Weights of a small image embedding model: held-out accuracy 100%.
Rows from block 2, named by matrix and row number. Each number is 128 + 24 x the weight over its row's rms, rounded and kept within 0 to 255. All counts start at 0. Numbers have three digits each. After the name is the row's rms in percent of the matrix's.
# fc2: token-mixing MLP down (model.blocks.2.mixer.f.fc2.weight, 256x96), inputs 0-95
fc2.68 081:105132160153159136097141095114123096092141137167125140116135124118109117143126142125110094096093161170141121137152112140074117142150126170164140145146129101107130144126091146084130157141154091153099109164133155182154096086131147131137135125132140151107151140143162153110141112061118133150
fc2.69 087:101124108128153142095119144175132111096124152162136176122150115164084137108121112110113102100105161142194127132133082118140102116110091128109159151121103114130114112114096160082103163163157078149143131144103135145146117085109160072143152140141137133110118133130133155137141118134157142133
fc2.70 099:106135105162163131109083092142117120082121141173148159108155126153071125123147148147151102127104145155160132110120113143142098122137078154138150168139093133117123120128096168111090145153170107162113089161106112162142144101107165139136135098142140162098138157141134129121149116123134112158
fc2.71 119:094127117157152125103098118154122125080131173158131171131150130157077153131134114122130112111108149142152137117134120131140108080146092137166151141087093143131121128111059165110107154152160109162136112160127124170155144111102175103140111122146148141090145150142122139123154102116143090144
fc2.72 139:095128114162155146097089113123159116087139143169149168106156122136076155129143132138112108079103137160147146112145126112153087102146098158139154170110111140112110132131092173096084143152130109144128096151112090135167122110098154100142098129125121163094143133149119149131131116115120095150
fc2.73 091:098180115155139134103094126168085132093134154157137164118140115155089144127135139124154110100107129135162152108140086144102117130153092142121142138101101110102120129122089162102110172153175109144090090165112099121148139108118173123139132090161097129092138131147113158122137105105148126142
fc2.74 101:136153133146145162118095129182098130090142155181150177139151113159088148127119133131117094131102155145154147122160090153120111137153111143130155165107122117119114127139088160104140176169146102145125122156123150166173135136121157113156129147149146157099137166153114153131166102132143124146
fc2.75 082:131121134137134109138125093146118132109154146164130157118133118168092147123123096162152081089103165125157087127124106128128129156123120148158148123121113120132114132139107187116108178171170114133137161157133139170171093125114179125133080097151146149124139093111138139106163117096160117110
fc2.76 067:128113131093120130137161137140112126131115135103135122090105097127107077088149088161129083154131156100134125140124088128128118126096129110138127074109112113133112099119082122109161178162127092115148142140117170160106109116112146085151129141158112074110108080126152134124170144118151103113
fc2.77 099:103117076134122134114105123164143100121141168125115148128115123191100148128160089133118110138103151077166143116105101140133091132100122089137127133084083128106129114112092163089105119119153117140163100089136097127136135108116164102127112148112126112096060127124134147126142112157149114115
fc2.78 089:116128085142124116127090099109113147100144151142118126160121149141093097130128067132110133128138135102099108102100140126120099039147105098122119119078125149089153141129062106144132107118129152146145098122166070112148145149140116119139100130100123134119088132110135152134130132163138122129
fc2.79 148:117112131133141079129108049107156136117144140151084147142129147118116141150138073115142129086121127141137067119067136127129109122133113147145139147118121137106128118116110155137102134132147149132154128133140129145136148120126140144082126141097120150125111124075145149053121132063134110161
fc2.80 103:097117098139115090121104080145157111106129158125085127130109138159099157129140087097119102112095125103153099118058136132141105123090110099124123150084123138099129130119105162120115111136129118136144109105132124118133137100111154109070132145112131143101079141071126145060138115142131117137
fc2.81 106:125110183151146104123093097086149147094149145152100147146139145105115118143103112155138132113087132177132085145111153116113102138152103171135145170146118118104119119142127144160104144132152152150111124163135139145138139133127156164121086143099090169111169124096139132089140104086143099165
fc2.82 099:102133081156126118122097087114118143106150174145125137130133135150119133152138056119118083111093140122134108094087126130140106123114113120129117158062118125079141124111085162098147125123150146136131127112133105113146164109111169116120117146089095132112091139088110157116147103130153086117
fc2.83 071:116119132116097136145152104100096103109147149128139132112088120126115117160161062151153099092128167120154114131112109140121124149078140138160124105114120145106121137084074147070114150136147089126129117133095129134139093079120145120130152096125137125106083092125123179129155128125116101093
fc2.84 083:098169123143117123106127109141125096124137126152151163099122093167113171137160118151140100091117139116145151115128089134077113129113115115168131130128085144135094111079090155055135122150160069128138120114106085125136121093084115103128133126137161130114090107134123130132126139115140098114
fc2.85 101:091138118179169130101134084117098098106141133161138169098155116144106182112139117107134087101123126162166150132112085120134107136123116159118140192140113129111110102095109171080128106127142095156129116126102107141139152095114119114137135120106134177121142150123154147117120124117144119172
fc2.86 110:090142140174160162112103130122120117091105123150149150117157139115089148149102148131125086119074100161123157145149125120140104116139079165124133158139075103111151098107139147088079114115128103136103130140115114141141146100093117126141094133112127168075150168146120107151124120120125133163
fc2.87 122:105132111155165141094089113119133121087117127154131145127170144132067145131134119130090096108082132148120139111139134092153099086135075145131139165088090131111143139129127157088093125140119134152121091154116109116137152108084135109151085125109123163094151155128097100125118082131123130146
fc2.88 121:096107112170133132090090129125121120074146128151119170117169141151071146125139118149100094112094132149120132101141128100168087090130082151141116150119090137099137124116125146100094141145120114135104075147128094104151125115086135108132093119105120162087136152122110164133128093140128127125
fc2.89 114:109116119185135144107093114135125112096156135158133174131162126130082175123136127163110083118086140172140142107140136129136095127152088168116131175111103126103121128118123163099096123144133115160117083143121094112164143116093146121143142129129150172096148149144159174142131116135144144149
fc2.90 092:100127095157154132129140099116114111105131147161155153119151110149111197128131130097095104086113148157160147133142092114111123105158097154132146165130098118102109083100118164071111137128132087132105116159109091106147152093119142115151145128104148172118126158149163152137142132112130132156
fc2.91 106:112133132177169173140150117124138112131138147166183163114157112147119168127147147125140117082108122189176161146146105137147121138167132151146133168138110141101124114103113182102141136141157110145142143177128115119154110119122130127154146128143132183131177127153139134164125139098126126134
fc2.92 078:109117122112100118167157089123155074136147161113159125125088135137106177147141086118111107112155128104134138135129122147159112137061128117131129118109119117100129118072098152119120137117142091119167100110110117120126121109116149100128132106148155124141074106103144170118132176132167090092
fc2.93 069:099157087110118131144175107127094097159117125123136130123126151095123066151140082112149105086142138103102122133129101148103108088124121135130124114110115154107114127099070106112127138135137113108131141128135146148108068103105129095148177094099111104119134106133160126144129168096090096102
fc2.94 100:100110101151136108130100055117125107097135155164106139123150145141116151146147078128142087102086149117140108094093122124109100150110092147155139162086091130099131101111091147101110131149157124145120117129134114147141142104119147121115108130119129172115094130078123136073152102111138099147
fc2.95 091:111135120093116147097113170165151103125128122102131094144104120141074107132114160175109145162141131086127147109152123117155094148127102097127118074173113127143128115108175101094085110098121125117153094095133129095115129142098104115118110147133132068114103116135119111140124127179121114105
fc2.96 105:103129139121112128136132151124092121119106092097140083100104122106134080118124134134124118156126117110070144134146122129076133129164115109093097082152132137120138102119152059149118103075098111096106151128113118097089149081089093136124141141106115092124123147138132103154098116150107126123
fc2.97 094:078113156123113107110131095119171113110122133124078143131139163083120080187148111109139128088110148118124098151101124136095077157116112143114145137130115142096117109121124114114087136147141109135149103127108174161134095103087141128103133140131123126118132094095144126074134121067124119125
fc2.98 081:110126121157115121161161065081170100131162151149132149112145151102152149177156070144138131077146131148133110147121113170143103127121156128145139162127141166121147111093101150141128148148124109148133151122100106124148148106112134157131175148093133153140125131132140162139138168100124086117
fc2.99 070:095150102178163148141157081101165094149159137176174176087167132098142150155137137112122116079132130161138119129110117131152113142118151148117132190149111165137121115104147157108135134153153109162160124146132098112137148099123142131154138159112140163111129148156131157147142128115138130121
fc2.100 086:126128109170147135128109095105138133110122131175146152130164156125098170149137134121130120096094145181175119127133117125114103121131096173128153195148118117110139108126155166095099150142158102161137109164150119141154148119109143115133113129124165199119159135131149138114146118099155152152
fc2.101 095:105153133150163142108113116126093117094115143157145138127153150108092151144126168140135108119091138159124146125121116170130102134150082164081131165162106093114146101115191126114100141132134121145087122140136163131140161125103120110130149123134149175086171165135127095117146107131155152171
fc2.102 090:104120114151163124127079138141097122079104134165119155114150160140086117121119152119135109155074142165110141108130152150109111111120081166137143161133098110083145151121170134112090136129129131165094080127135144135124154108085145121150103135153100171103138135139120101120157093132144123160
fc2.103 107:093113116174165142093102134142106117062130153146139139108153152147089137126118161118109083132077125157125136117127138146125096112137093143107142167134072104096131128114163124103081128143126113143133096139133123133136153094100125113121084141130117173081151163145111135115142092120141124154
fc2.104 123:082126118151142149102117147131122112098129152126143118099142166127117140140107164138110082161080136167128157108150155123138094132149094142109133145137085111060165142108161123092090119119119140142093082138109132114120146096097114124144106108136109154077144159139120124146144079145148149126
fc2.105 087:096135115175160142112090129128100115108157114126116138118161142133109131133117141126105091135084119159110125102159149125125095127138094176123112186154107110078145148135146135082103119148122127144076069150147099123134131113112116087135119099149118180088153130126151155139145097123132158129
fc2.106 101:113136128156162163120120138124108115126140140138179133100156113112120150127136178127127104104121132173152171115166108146121113120136105149104139168164123141103095104112163135081116109115117083130124106157106094109133135094129108093170145132135132164110172154184137132166120097138124163161
fc2.107 092:118135093171142157119146133131151121119125155172150165124144103141117199159130161128124134105108126171140145125135092139146113129129126147103145182133108148111112125120141176075126121121143109163153095158107113146150162122106160090134170128121146171117149180135157152130138141130134127172
fc2.108 087:107095107142133146159160117132145091125147141148140166126126161121135180199123111110148112091116145129153132158118108137149080126084113145130136146142102132129134122089111142107115135127150117169178103125135122130143165098113140107116175157117168151104127136146183155118143168124163119158
fc2.109 081:095117121131145125134158080087143106119126118134116133113130168074105124177141089137116114046112127144105092152132139138117076111114135148155142160148105145119135130112093118117091125136105120141159136125116120149147122091099117145131154127106160136123143108108146159122105172065101108136
fc2.110 094:101130145115118111151129132113112117123106079123088114122114152082119066171112128150101116099110122103058123120118144150139078130107121108079109106118096118113135098091129090122090111098073110097142135113109154100124138096084105114123125155109109107105124111119129108119120124150100146124
fc2.111 116:080100148108112095115099133142158114114128141133077131136111164112112105185118123149112133110105149121110084115086139141132071138116094122126136136128094145113151114103158115121094165160150117130159100116127173155106118121070140110089111146148121133086118103103116147081152138103143129125
fc2.112 092:124154146153142117104095143139130124084155124157086154110182141131126104118102097121134107130075140171107122128130149106148096121141076158126148149115100124109157131139120119129094159165141143131094097141123135162150158113097137142141101154139089153097136152094098152124159070108143157140
fc2.113 104:089134153122115092131137119129171095115146136137094148124118174120103112189144105105135116069115151115140093155096152116121063151110116122128132133125103147105134118099128146120095161167163153117138117123141165159128106100089157142098133124141133134101105116100147141098146153071141129113
fc2.114 087:113142097125112160140179111085121115141120081116156120098117115074126106148118130109136110054135099129088128132123130128102116104121145112144119119125130132129121096123109092118117105105086100123136128128113102110100088085092082108153160104084124128127147122156132119155078142121075124122
fc2.115 081:101161121164140183150165127111157087129136111130172163123153153094142124183118134122130125058117127167121160137151128123112089113162101168131115141163092145132132134098126119136110135143109105123149110171135125117120106079091103102171135129112138149114153121141137147159122126124091146114
fc2.116 095:096153146125132173131138186135083087112119126150181140106139119130113133140104161142131105105117123169157157115158110130124088139152114142148115140173114102120104104108158115099106153157137084122132125159120148129148102102102108080171138124162124125108156127186115124167140135123112096115
fc2.117 090:106131150147156138113115142135097119100105146143129131111143152121123110131125165093127112141109152152139108153137129146124129158137109142128143161155083094080136121093165105109099156156138101157124087168125190151109146118119132124143136144156144149102203126116134096110139090099147167176
fc2.118 084:102137149156131129132142158126095083091132136148143141088148135093140096123130154127104084120099131145117135130171125150091084133127099140121129114141082095079108094094135126113077143156109096144114119167099184147126156104104133131149118143145135115115192128151110124125146114133149100151
fc2.119 095:108120139125164156121098154140116100088120111124147145111126144087122113143116141123117072145056133156123121148152143126128107130140088155116123116145071124074147113088134114107093140143142130127095101167104159142140142088107133125157109130124098152089183125154113113146120082103120124127
fc2.120 096:083125138137149128089109162145120103076150128141137125102134124111118105120126136138109093147078160163131136120139131123142110127134097160114135125158092107076138118118150136095105154149130132140071080143123132121117116088096145124127084107156100136081172120120114133123147055116155126141
fc2.121 086:092105143121154135128112152132102097092114131152132142105148163114115096123125155134132104132074142158153106118148152137156085158160088150124142128179095120075127131068150131085109149148149124133098099147128156136133099104104138126152140129161150146103178105124129123140163098109160107136
fc2.122 099:110141160158139139102106154136111118105134130130148134107137142113119110168105155152112099126091146186155136130173160121109096172172100171095109131161089126060163160096161141127122145144140140143126090181142140124143118105128127112140136118136104155105169133138122119139143093102135135136
fc2.123 087:099132154127148154129142176140137095125131117132159135107115127097124121165106197120122109136108121162133138132162131132125077184139085143079139143173097134107146141098165107086101128139111129119119085158101151142140152091095111104144142139140145139095150148177117108150122112123129131146
fc2.124 081:098134128162144144158150092077173084142144108137145123099128142059140136162129153128146114078113114155122122149147142136114084132125139169133163176143139127103136125089133142122116120133143119139142150145109122142124126078106140121148168126101145167131163123126152131129106160062109106143
fc2.125 065:083140099138140152121180158110129108118129134126188138102126144114137145174123122177142104084118109121165146139145142125145103174084136127082111114118112104109167100127079128116119092105111106112145149131123085089143127072097129126165147127109119121133122132177128136138118156134130116111
fc2.126 099:110120163146157115128109066087135138099169146140095133104157133102137135136118100139144093115100131174118098149118142125092123124158130170112148168143116104096122132119115132159113145112135128157121126149136120119134181120131147144122110150093121182121164137084137146082139102091134081176
fc2.127 097:110104127146112131138148133156133082134158129135124175081147093165135175141115113190070079101130144121122124157104101131131119110134139118114128155069121102128108127110111148110127132125145091124147127110103103112150131070117135126133095185129118128112082150131104166136149151128143121121
fc2.128 083:155114117101109168126111157158101169120100099089169101139098119148134111096113135124125128157107118107119178127156133130119114148148119089135121081159111115129144130169136075106128127105128148086094113119125142121122132162145115144167111122147119088120110139156125097185132114173138155076
fc2.129 127:114126137169169124114108077079140139114143119169122150129165141081114160118123124127148131094099130190136102127114148114122134113160109174140148192131129106134137105136109162131113148157130134151110137169112117139145124118138127134125131147099120187114167136121121149099129110076125118179
fc2.130 077:077143097127104156143173168122127102110110133101180131096101140126153170169120121145151106080108126101157151166156113115124090154098143095125125131112124138118129136105104122126111094106122091101137112128108097143132112086107141116154173091148134120116104125164124145172126129155113146087
fc2.131 082:104147140115136144137166155120132099125128099150151159100141147116177112151109160141156089084124141161160136171171147120098104168132120164149125138131131098123145107115122121121111163150149123121110139172092166160169104101086148114162137132134135123106163124171131128153145127065123130110
fc2.132 095:107136154110114138145130195168127092105139148143159159114128140139112128127126165121121099114115161142163155133179107149135103153155117143110132125161104109102134109091154126108124174157144102116134139160109146145154115081094137103167116151176108105117139092179109150157157126144150138125
fc2.133 087:102116171134132156139150164154090100107137133122167155095132133110135082112149155165146082130105123144125155135187099133122109164134081141131157116142094083118133119100125090124095149126115108143086142167098140142139125113077128101163135139168126126103146125154119129179132113126122121142
fc2.134 076:130116136093126126114122137146123122082109155115136107138134110131136124104134118118105090154073174127136160114159143123144112123135104091155143062092097117119117122123075127126101127144136147099066119121125177162111110112134156124172117118146131114114165131133119102167141070148121084113
fc2.135 107:118120122145135135105102149150127108090151168135148139085136123155106134109142138095094097163080170122166147097142128107160114125129089121162153125120085127089132117097120132092093138153136121144080111142084126145134125099116153144156081126158097126091138144142091155156158096139153114132
fc2.136 087:100092083109154130113116154138131111092140152146139154097151118139129107086131134117138100138108165128170132105142106108137124115141087136164137107113104115108108089107117138104096158158142118122062109157068101104144133100087166145138126130143130132102132119128108133136163067138131087142
fc2.137 081:120120144111140122131125149178115118117154139149101143121142102143149092109135124142107091175092173149140113090158142103117110133152109126132140095146115118091134109115106145117120186159155090144093117154098132116161099098092134135152129137168124124103142082119161167160167100109162097125
fc2.138 086:124143138121141145125159161153078140123119139136130153103152129134154076094116168104133109124102164144179140131149102128079118175134119124123139133163132081122122116116120115112138141168141137131085138156100126134167070128124128111159161104164120105129147116163102125164162106080144160128
fc2.139 106:093138160124154154137156135121107094127105094142150128093138132089127119156108179108145111109122135152141123152171108140082114169159120157160132126187128115119126103101125123124101139129149131120112140148096150142143095075102125123159140113145123123126181116162147089154104125080109082143
fc2.140 074:105136139128148172140175156133126127122133153154155153089128155111187149152113161137134109072111131116172145173160154135092120179115149151145129139133139121133152130118115122128142154138146136123113148121111144139159090091088133162145177122150136128111127117171116131171139152079138164136
fc2.141 099:096096177151151121145135090100165109125139132147128134116152142101122125153144147123167098094125140184141116160131140111098117136165118172163137147163141126083112125117123149156099133133140129133137145174122136143133105087120151172123133127134128170134174106136145123110129124065125064141
fc2.142 104:106146153132126131130145114068139120140117055137135106118138115050148097134130129114143126083136084159096125156152119129101118091153135140156126137136140112135120092109142113156124118103106123100127149151115109104127101099133082126127141117081131121138167124128148094147099146083082099121
fc2.143 113:163159144096125121128142155137094165151120081091122090139107112088146077101112148138102163141157116104099126114150136152128180137142131105111106078150141109157122139149146090138161117123093143103102151124150140119105087164153091127125144128136113090159128124149140101137098126121091159105
fc2.144 091:132152124107137151119139142096102105121125076110143111106136097064128072109120132150089129077122097124085125135150121128147137105132135136118130100118128118128122117130135074122129105108072104090114120146100100099116073122128077142161126099106118120113125117161131110151093130126067124119
fc2.145 080:121149089100114128092112108130129131131117127127146153140114134162152174128123125099119118094110137111160160117128105116165134191083110132116146120119095096164134124144147137056087104135138119121119096105098096115145085153106109106120121094148146125104095130144082131140100132136095172094
fc2.146 071:111145125133121124117152163174132107109143151161118160125147130175174159134109111153112146085118130097169147134137154135144139139108137110146128137078138143161154146136115155140139176162160148131137135103091140175180128104136151184156166104158122129137113134123092163139158131119120164119
fc2.147 099:108112144102115134097082179192168115113151144128117135119125134177111137127129151151111143153118147114158131114141137110156074179104102124150122109154100138144132143122168133095075136143165126118134092135106154155139128130076140152125098150182115120078132120134120124143153134138150120117
fc2.148 093:111132146127149158126149175146138128144118116141163156099162121143170139113133173114139116102123141148144173149151124132130118179139104143150153121161135089166130098128125150104127144135160150132093148140069137165152083110089147158160153111146156130124143149169131122178130129092104163136
fc2.149 077:134126115132171136129097163148137100107088131150130139114169114142144137099119135148148166119097143145158154085137124112146139108114112148162168139132117108171154108139104121103078156177184116149084107160089168173160102135117143116122152127167128132103140120156114116134151096127143139138
fc2.150 076:163105100129171136137143154165129102149115149159149150133172072152137146081172127084145128128145130121141161124154088127124146118107119149153159133134120103139098097127099134113146130136160098159072144116104151165158130124158119119167151098164161126139139145144147107131126097150120152167
fc2.151 074:129105099094136140107102122154120124120098128132148105096114066146123114069143114148121083123127133077139134089141099129127132138129138085128157099116119069111110123134074113119128120114139104128073099136113113153139124126143131139153119118121109080127135134145099088141101065162101114121
fc2.152 077:155134156117139129103129173157132148127138118097135140105118068139157121054148136119160128185112165112131150113178125115109163170132101143134144087137129115140117114149107107128128152123143118126078154151103127113130106118143124144164109136155095116109159091141159118147120065129115135120
fc2.153 078:136125127128106120119131168144137124147172136140119131102161074130146160058146126111120124126117127141143165124156120124123164115159121137137116129094128116120112101118144163122176139127105112113105156154119086055144108138152107081165164126159107121146125132161090123176097109138102155121
fc2.154 108:129153145151128142091111172167115133115173164162131177126162124152138151114136133137121114158099165140167132131140143135117118171134106148119148145137106116115156136122109186099121170173154145164085100147128122137176133110144165130138160142155118130102141147132115182137156091118154140134
fc2.155 074:140143131146134154109142178146136125115141121150145174114144113114141162130123139139142143129098133134164154139144111119075130203152120169178137113142146124135141117153125177120110164164146159140052133149104156155170103120093142162137150106159133129124149135167121125134136102113141124139
fc2.156 072:130150093138134131097130152158144141120139142121154146143157133173143199103134150147129159143110115133166165133132130156135144173110130146140154119140123129200160106145120140104097150133130140136089127120096157137168098144107134118159137116173151114087145149172099157160140143159137162131
fc2.157 076:110146132119141172131167162135134129139093113149158173099146157160143153145110172146124119046121113129148176143148149141138135155099128116131145152097141134128141105114116141147137143136146112104126144134092167145150110097096125145172182139145122128115124164185109130151130140108106165118
fc2.158 100:124086114134132139149135109141146111125170142148151161099140127178155169126129086148092102113130147117144152128132124113132137142103124121174138117078141103107149119116067165135132137153164172134115175129100074129171098110136136175154113096125104118134115118123111167146156126120131101101
fc2.159 110:177140130106114133133156128105094139134113089102131106128122116060176084089123131144131159113138103127083134141138113114110169110135140127104135113133147108171137100147135078137148107113092124099108186142099123131117101149143084113142161132110107097159154107143107113162104130101111152121
fc2.160 073:161146074114115147141174138145080109163116113117131142131115125157143113104164097134134141119170113105135169116119097145119168120119156072125113093098131167157136123134080113110176099118117122112163130095147109138123135122151095112127183149115129098124090138132135153155093134165122118127
fc2.161 107:106111138145162107134115061094149110120150123153107127132141159083105124166144104126145112066103148167132081145112140118103097143144105167138143167157120121103111119130126142150118167150148120150126119151139141139133130104126158142104139146114141160125138105103157155080127123055127105151
fc2.162 113:149101086128111142137102106153142139120143149110136132153121138180133181152125109112089136163144119100145160128100154116160123135096126075122136136088122130144161139131119146145127079098132140130146148074152084096130163158126145152128109141127093119134070154102101147140127142181153117125
fc2.163 116:177131123085106093109096156158125157126108106109090096171102126138120139107098154114123159184143124097141108108117126121112174148103134102130113081168128112154135145167161109130124113122136159110113136098171148130107087175141106154099114119150127091153117095126120117123114121131148160109
fc2.164 097:153129133123131097118094124151119172106146146137070128150119132165106120079098134126130146182131140108163104085110133125103160150121096143120153133162110083157149135176144131133126161141160167138098161125140166134124130178129136151100122120147108127118111138112119135082135081113164162139
fc2.165 078:150128106132115144105094125152146108116102127141110110128122126155101154083099152084110135195122133088152156084119137151141147152102103108108159116116080090155134104142155122092075086113131108142111106106124157143111149143127129141106103141147112124098105152142121115136116121178154171159
fc2.166 093:132099130141182124112104149147125106104134140153142137123168082152137150102123158133114116182085142136146135097143118148150143127118095158096163164118112121105123105115121130072108128150149101150095143146097173164132179094114156112153115146157125154103153149134126126145164108164146134158
fc2.167 086:112131071124131142110125123113105102124105120123144099119121069125098135075175100113141112135133115096134166092127063147134135106109126093127124114100122150117091110121124144096124098098118081149112087092115089117107149111125118063123137121101117107112124165142129123122120097160106127151
fc2.168 085:096121084153125141104149145146093074101166143132136115066112063140116122092129118132120082142121121127129122140110087116101135103139124094108117135108089155126091077082124156099118109112113066147124132133112091098123136094106147141134128130113130122088119115123128148136118094151124120135
fc2.169 073:159132116101122093088093127146126120145135107132091107108104069161105128057096135140119124179118129099177129087111076125121156154130144107102110109139144108160075100128116146107155110135133100130143127101133126117113111151151115113127099137164139091131085109127113128102112096132135138132
fc2.170 092:107110114137124127084082158166117095097163148137112130112137133164107160092117144103112111188084151123160155126139100130126105172149078124121120134157093110139140098112162148089079143139123094130132107131126123114142135130090129128141096128186130134099111136141110126146139108178145143134
fc2.171 088:152142141103129087085103156153120128109146126123066106128116125143118141082114139118134168149111134105152122087101130130110142205135095128144128122170122132181139138133147147103109124146138156141110106120120171120140097162119139158082121108160123125107104085113120143078142119099144158136
fc2.172 084:122161133151151165099124153136110123134123120136169150088161114120102184099088195114095130110119122150161170113164102148141129147149113161091145160132116134157101118148129147089115140125147086150127098156109141169138138107110135110154155139145115163109165154150114133152123109151146137155
fc2.173 113:173118147083092087111089144145134164124119105102078095161099108116128114081135130138116150150131128101141105109109122110116172135098139115128114082145150102167116121173144109140131126117131152108109141111135152125108100174160109153085121117141119078160103101120104117107122109117122174114
fc2.174 086:116150111182126150164160095127106136141132157167160173117145141143147178170127100134127114072141154166132141154139130153129110104089122155144140183102132083134134106117135184137107115128133145130099150106118113124145147091103158162126159136123116164133099153133089138137128138135131109157
fc2.175 089:085127113139112097122175101117139079136112144156107136107140126145163129144117102116117099076146133114118117184095105168115129142098166105088140137074109172113110125102112116127140124143159107134169135106131131161124148084115141114120137172116146147128106144090165134106138169100129154140
fc2.176 077:139119118182145159144151105114101142140162125161144158133147092141154165111147097152116103103147128146112132129131122113132165112130151143094174164066146110116099130156107164162155124124122115145099170132103078149162136139173147159170133153114127142154121165141099138154144139143143145133
fc2.177 192:100158121159159142084107122136135096100152145165136169093160103155100157098135144135117096112093138156124148108139111139136093116137107164138158163111110116115099104112110158089097147152155102150112095144095116151153151098090151110137106150129113157094135162132104158143156108128150109166
fc2.178 135:110124122102108068106088116162143110111117136120053126130109120152100126125138099120130117122109127097144086099065112120132088143100103110134131121124104158116108126120131138112092136144133104128154091101131156144128112107101148107070107130145130122111067104088136150076147117120140136127
fc2.179 106:122141141132122114118102141150143152120147145130102143135144168141132151124108152109142147124104164132165103097101158117128114170110098149118153133138100101139172112129156152110096165158164168147115117131113200184141109139110136178101140130174129132100142124129124124117151104080156169155
fc2.180 092:127119139112107068117104116146150111103138171129068140123125147181114146134127114125132127150107150100148098131067125118121101124083100106126160147125106146129142116126122148124106145138169121141158103091148158160124144118110147123068103146145116148121087131078144148084152130126172118136
fc2.181 109:115135156147163132136104140146124135101129154160140133114163161163120114119120160159132112177092153159121141134155140137129122107149109157137164140143116121094151138123147137127101148136154152170112128143129184175139187130132169138150121151153119165117161177134131120138164125157170140184
fc2.182 073:178123122121136134113113113142115135128103135116122114142110071151131107080132132123121125171109126109126135100120101180165145121115152098095165128147136115095069122122179124119153112131153128157123138089112162142102173153174164074108129134153107128151150158131112101128144100162149139143
fc2.183 122:110133105148164150117138127136089089125109131139143129102145070139138087095137135138136088169123147127126134118143074139123112120159130132087153126131114143098068118072116127088129145127129059138147109156102143146143154091118146079145151117125153150112163148147145118130130120147118089148
fc2.184 078:114132103126133127120161130116081125138122133108151108089117057129122131073139128153179123127139130135126128124126088120092160106148156116108117138135131116137081088094128151116158108094105065139157142112129071082144137131165131093133163130108151114162111126124153117144119138152127092132
fc2.185 107:122119131180141128114118155144110108105176172146126156104152129153101135092113146123123119212106170150146143117153107102141119120191114152132143156145121124116110108113150156124105165162130098158144127156116141118166164126109143137137099137165133152132155136139130152141147109176158107141
fc2.186 085:107115143157104106088086115142118118116178159152069142116121134181100187110115109121115117171120138131140082119103099113129134151132106124101131143131100113107130135109140181106101143154142133136144102115137115091125144121138129140089115130139112149116093118077093174089148103145156117128
fc2.187 086:144149127155130080138110103152148138106182169143069123118124162159125182135141116147142103165125142110111103154077145144143123143136107123100140134126114111107154129125133165122094143123146138166115140091137122118147184123115144135110116144124125123109081152091110193110140113140167122160
fc2.188 096:151125100140140107138090063103154159149151136137105121168121148139116195137149110123146174144150108110143106120073144125140130103117139125126149167121146153153161137145135158137138105109123154155166114114157082110133175154144145137109132153104124137146100149093151141084111154151149111139
fc2.189 127:165122111148141123121090060059152146128136115127119121166136146062115130125128118119106173095116108149106101096109141100140123089143120146122129156125139130121124144138130132147123114099110146137119115133162095105129152171159110138118101147056102147140129138112117121101089110099094132156
fc2.190 141:089147140140137165082110159144122091091136149140149135084150105137100156099109172132105103146093136156128157126155120150147106155160099146123145139138094116108103105105139131092103137127148094139109096129109154155131136084088133117156091147144110148101165168156103136168148114151154126143
fc2.191 129:154137140082098095126127167157107155128116109102081096128089094126140068091138148130148154165133128084136110106118108144097161143125125107124113072153123141167116121141157093111154138135133124107113151125127180138108080139155123112101146133150141081140126087129147110125139119118130150099
fc2.192 083:115120147110104139141136140159117104131159125107157155081094065180139161099105117155087086117106137130175135123112092128114131164124131101118113133120116114117081112120147140118129131139131113111108142123083118119120100102118128103113085119136089115128067116136080184146134116129152148114
fc2.193 128:133114092154134119140155056103152133146141144156107159135146152132135175164152088124144139068148128149150115146089127126144114112110139146141134164093135145151136114132090170143138140137136126159154159130149087125152139139110154131096136142094154172146105134090156154090143155098116107149
fc2.194 094:112149148136157138135132152080128114137124091125125114120124109050127093136089161148100148119151089142090121131152120152119127110146139171126114151167134118143095135139181092157119106114090094124147142165109124109128134113099094140120132143088073134140171121124122100142106133122084154134
fc2.195 080:110122116162161150121093092082155090106135116137143138116143156054093146145113136129129119102100127159101106098115135144159113092142122159122140184136113096119141093128137116110092133117113100141150109152143094112114160126109130135117092149084136162095165121115105127122093140115102122177
fc2.196 085:139125154110133092127065136156144125107146148145074140135144158187106138131131120120146151146115164114164083101111143151142113135126111139135150148122094126104125108139133153128098144146164143136119108107153181172134137121133145162081101160159111132105087116096108142096151091115164147135
fc2.197 069:141133125164168132114069106125153127114149121178104133152154121131128143077141136130114169138106130160088135094113127143117170098169114140167160155146116095138137123133119146112123150129140157162099156109122144146171158131178146153113094149121093182130150153117121137136149103109140123162
fc2.198 105:130133125139168153124109156157145114105124162145147137114141089175119119086131147130120125178094165144134160093165103142128133101148121130150161147131123138095099124128115136096118146156162125154089117147117137155150182130136149108172104149156109159132171166156121120156161106169144105159
fc2.199 071:153129127158146152126147138129141113146122161136127128146118083143121115095119113139110142144153148141139119117141096122121132067172184123118138139117147143143064125115107122128183142119108083150184111134134115118135165148175172063145136148125151143149146156136122136113112146169132090144
fc2.200 088:154106133130145156116115143138130111134129115128160117117122081152098110105143149130112150188144142146134166096151101105158136105165144136148093114152135155117078130089153104131140134118113068128173118152145075079127126142148126082165108114127150141130146146155152127170108144171106124130
fc2.201 083:174134082152162140111105135128164153151175148131162144151136129160097124123115142155102153168148151135156124103133122120137136097139155137136132143151151154146127154149133139138160117133131127163182107146196063086158131158165130155145096122119137139158132128126105151142136122163140107149
fc2.202 088:147163174140137127090086142171139138108189149166123155125144111164097165111145133147125147169101146152164109112130132120141156147145120146154151160158124133141127122155147142146135151162162147137105099146153149142170128147164157174112101129158099141132152136123091153133166096113140122149
fc2.203 104:140147162134123097121076133152156135098186156151094140130144158148112143153121139170123137161109148148126118135110164120113111124147096140131148155138112134119156117150117160134109148158149182155116132123134159157151145146131160175125110160147098152097117145101113182118168106118180145152
fc2.204 100:097119094150137096115081109154162119109147164145100135124130159188086154159139107114141127152107132110159107113095142138154094153120103114134121164116110159091120153104132168091110119121148123151154090090126136119137150101102158124092100116129122141097089153095131150107138134139168113162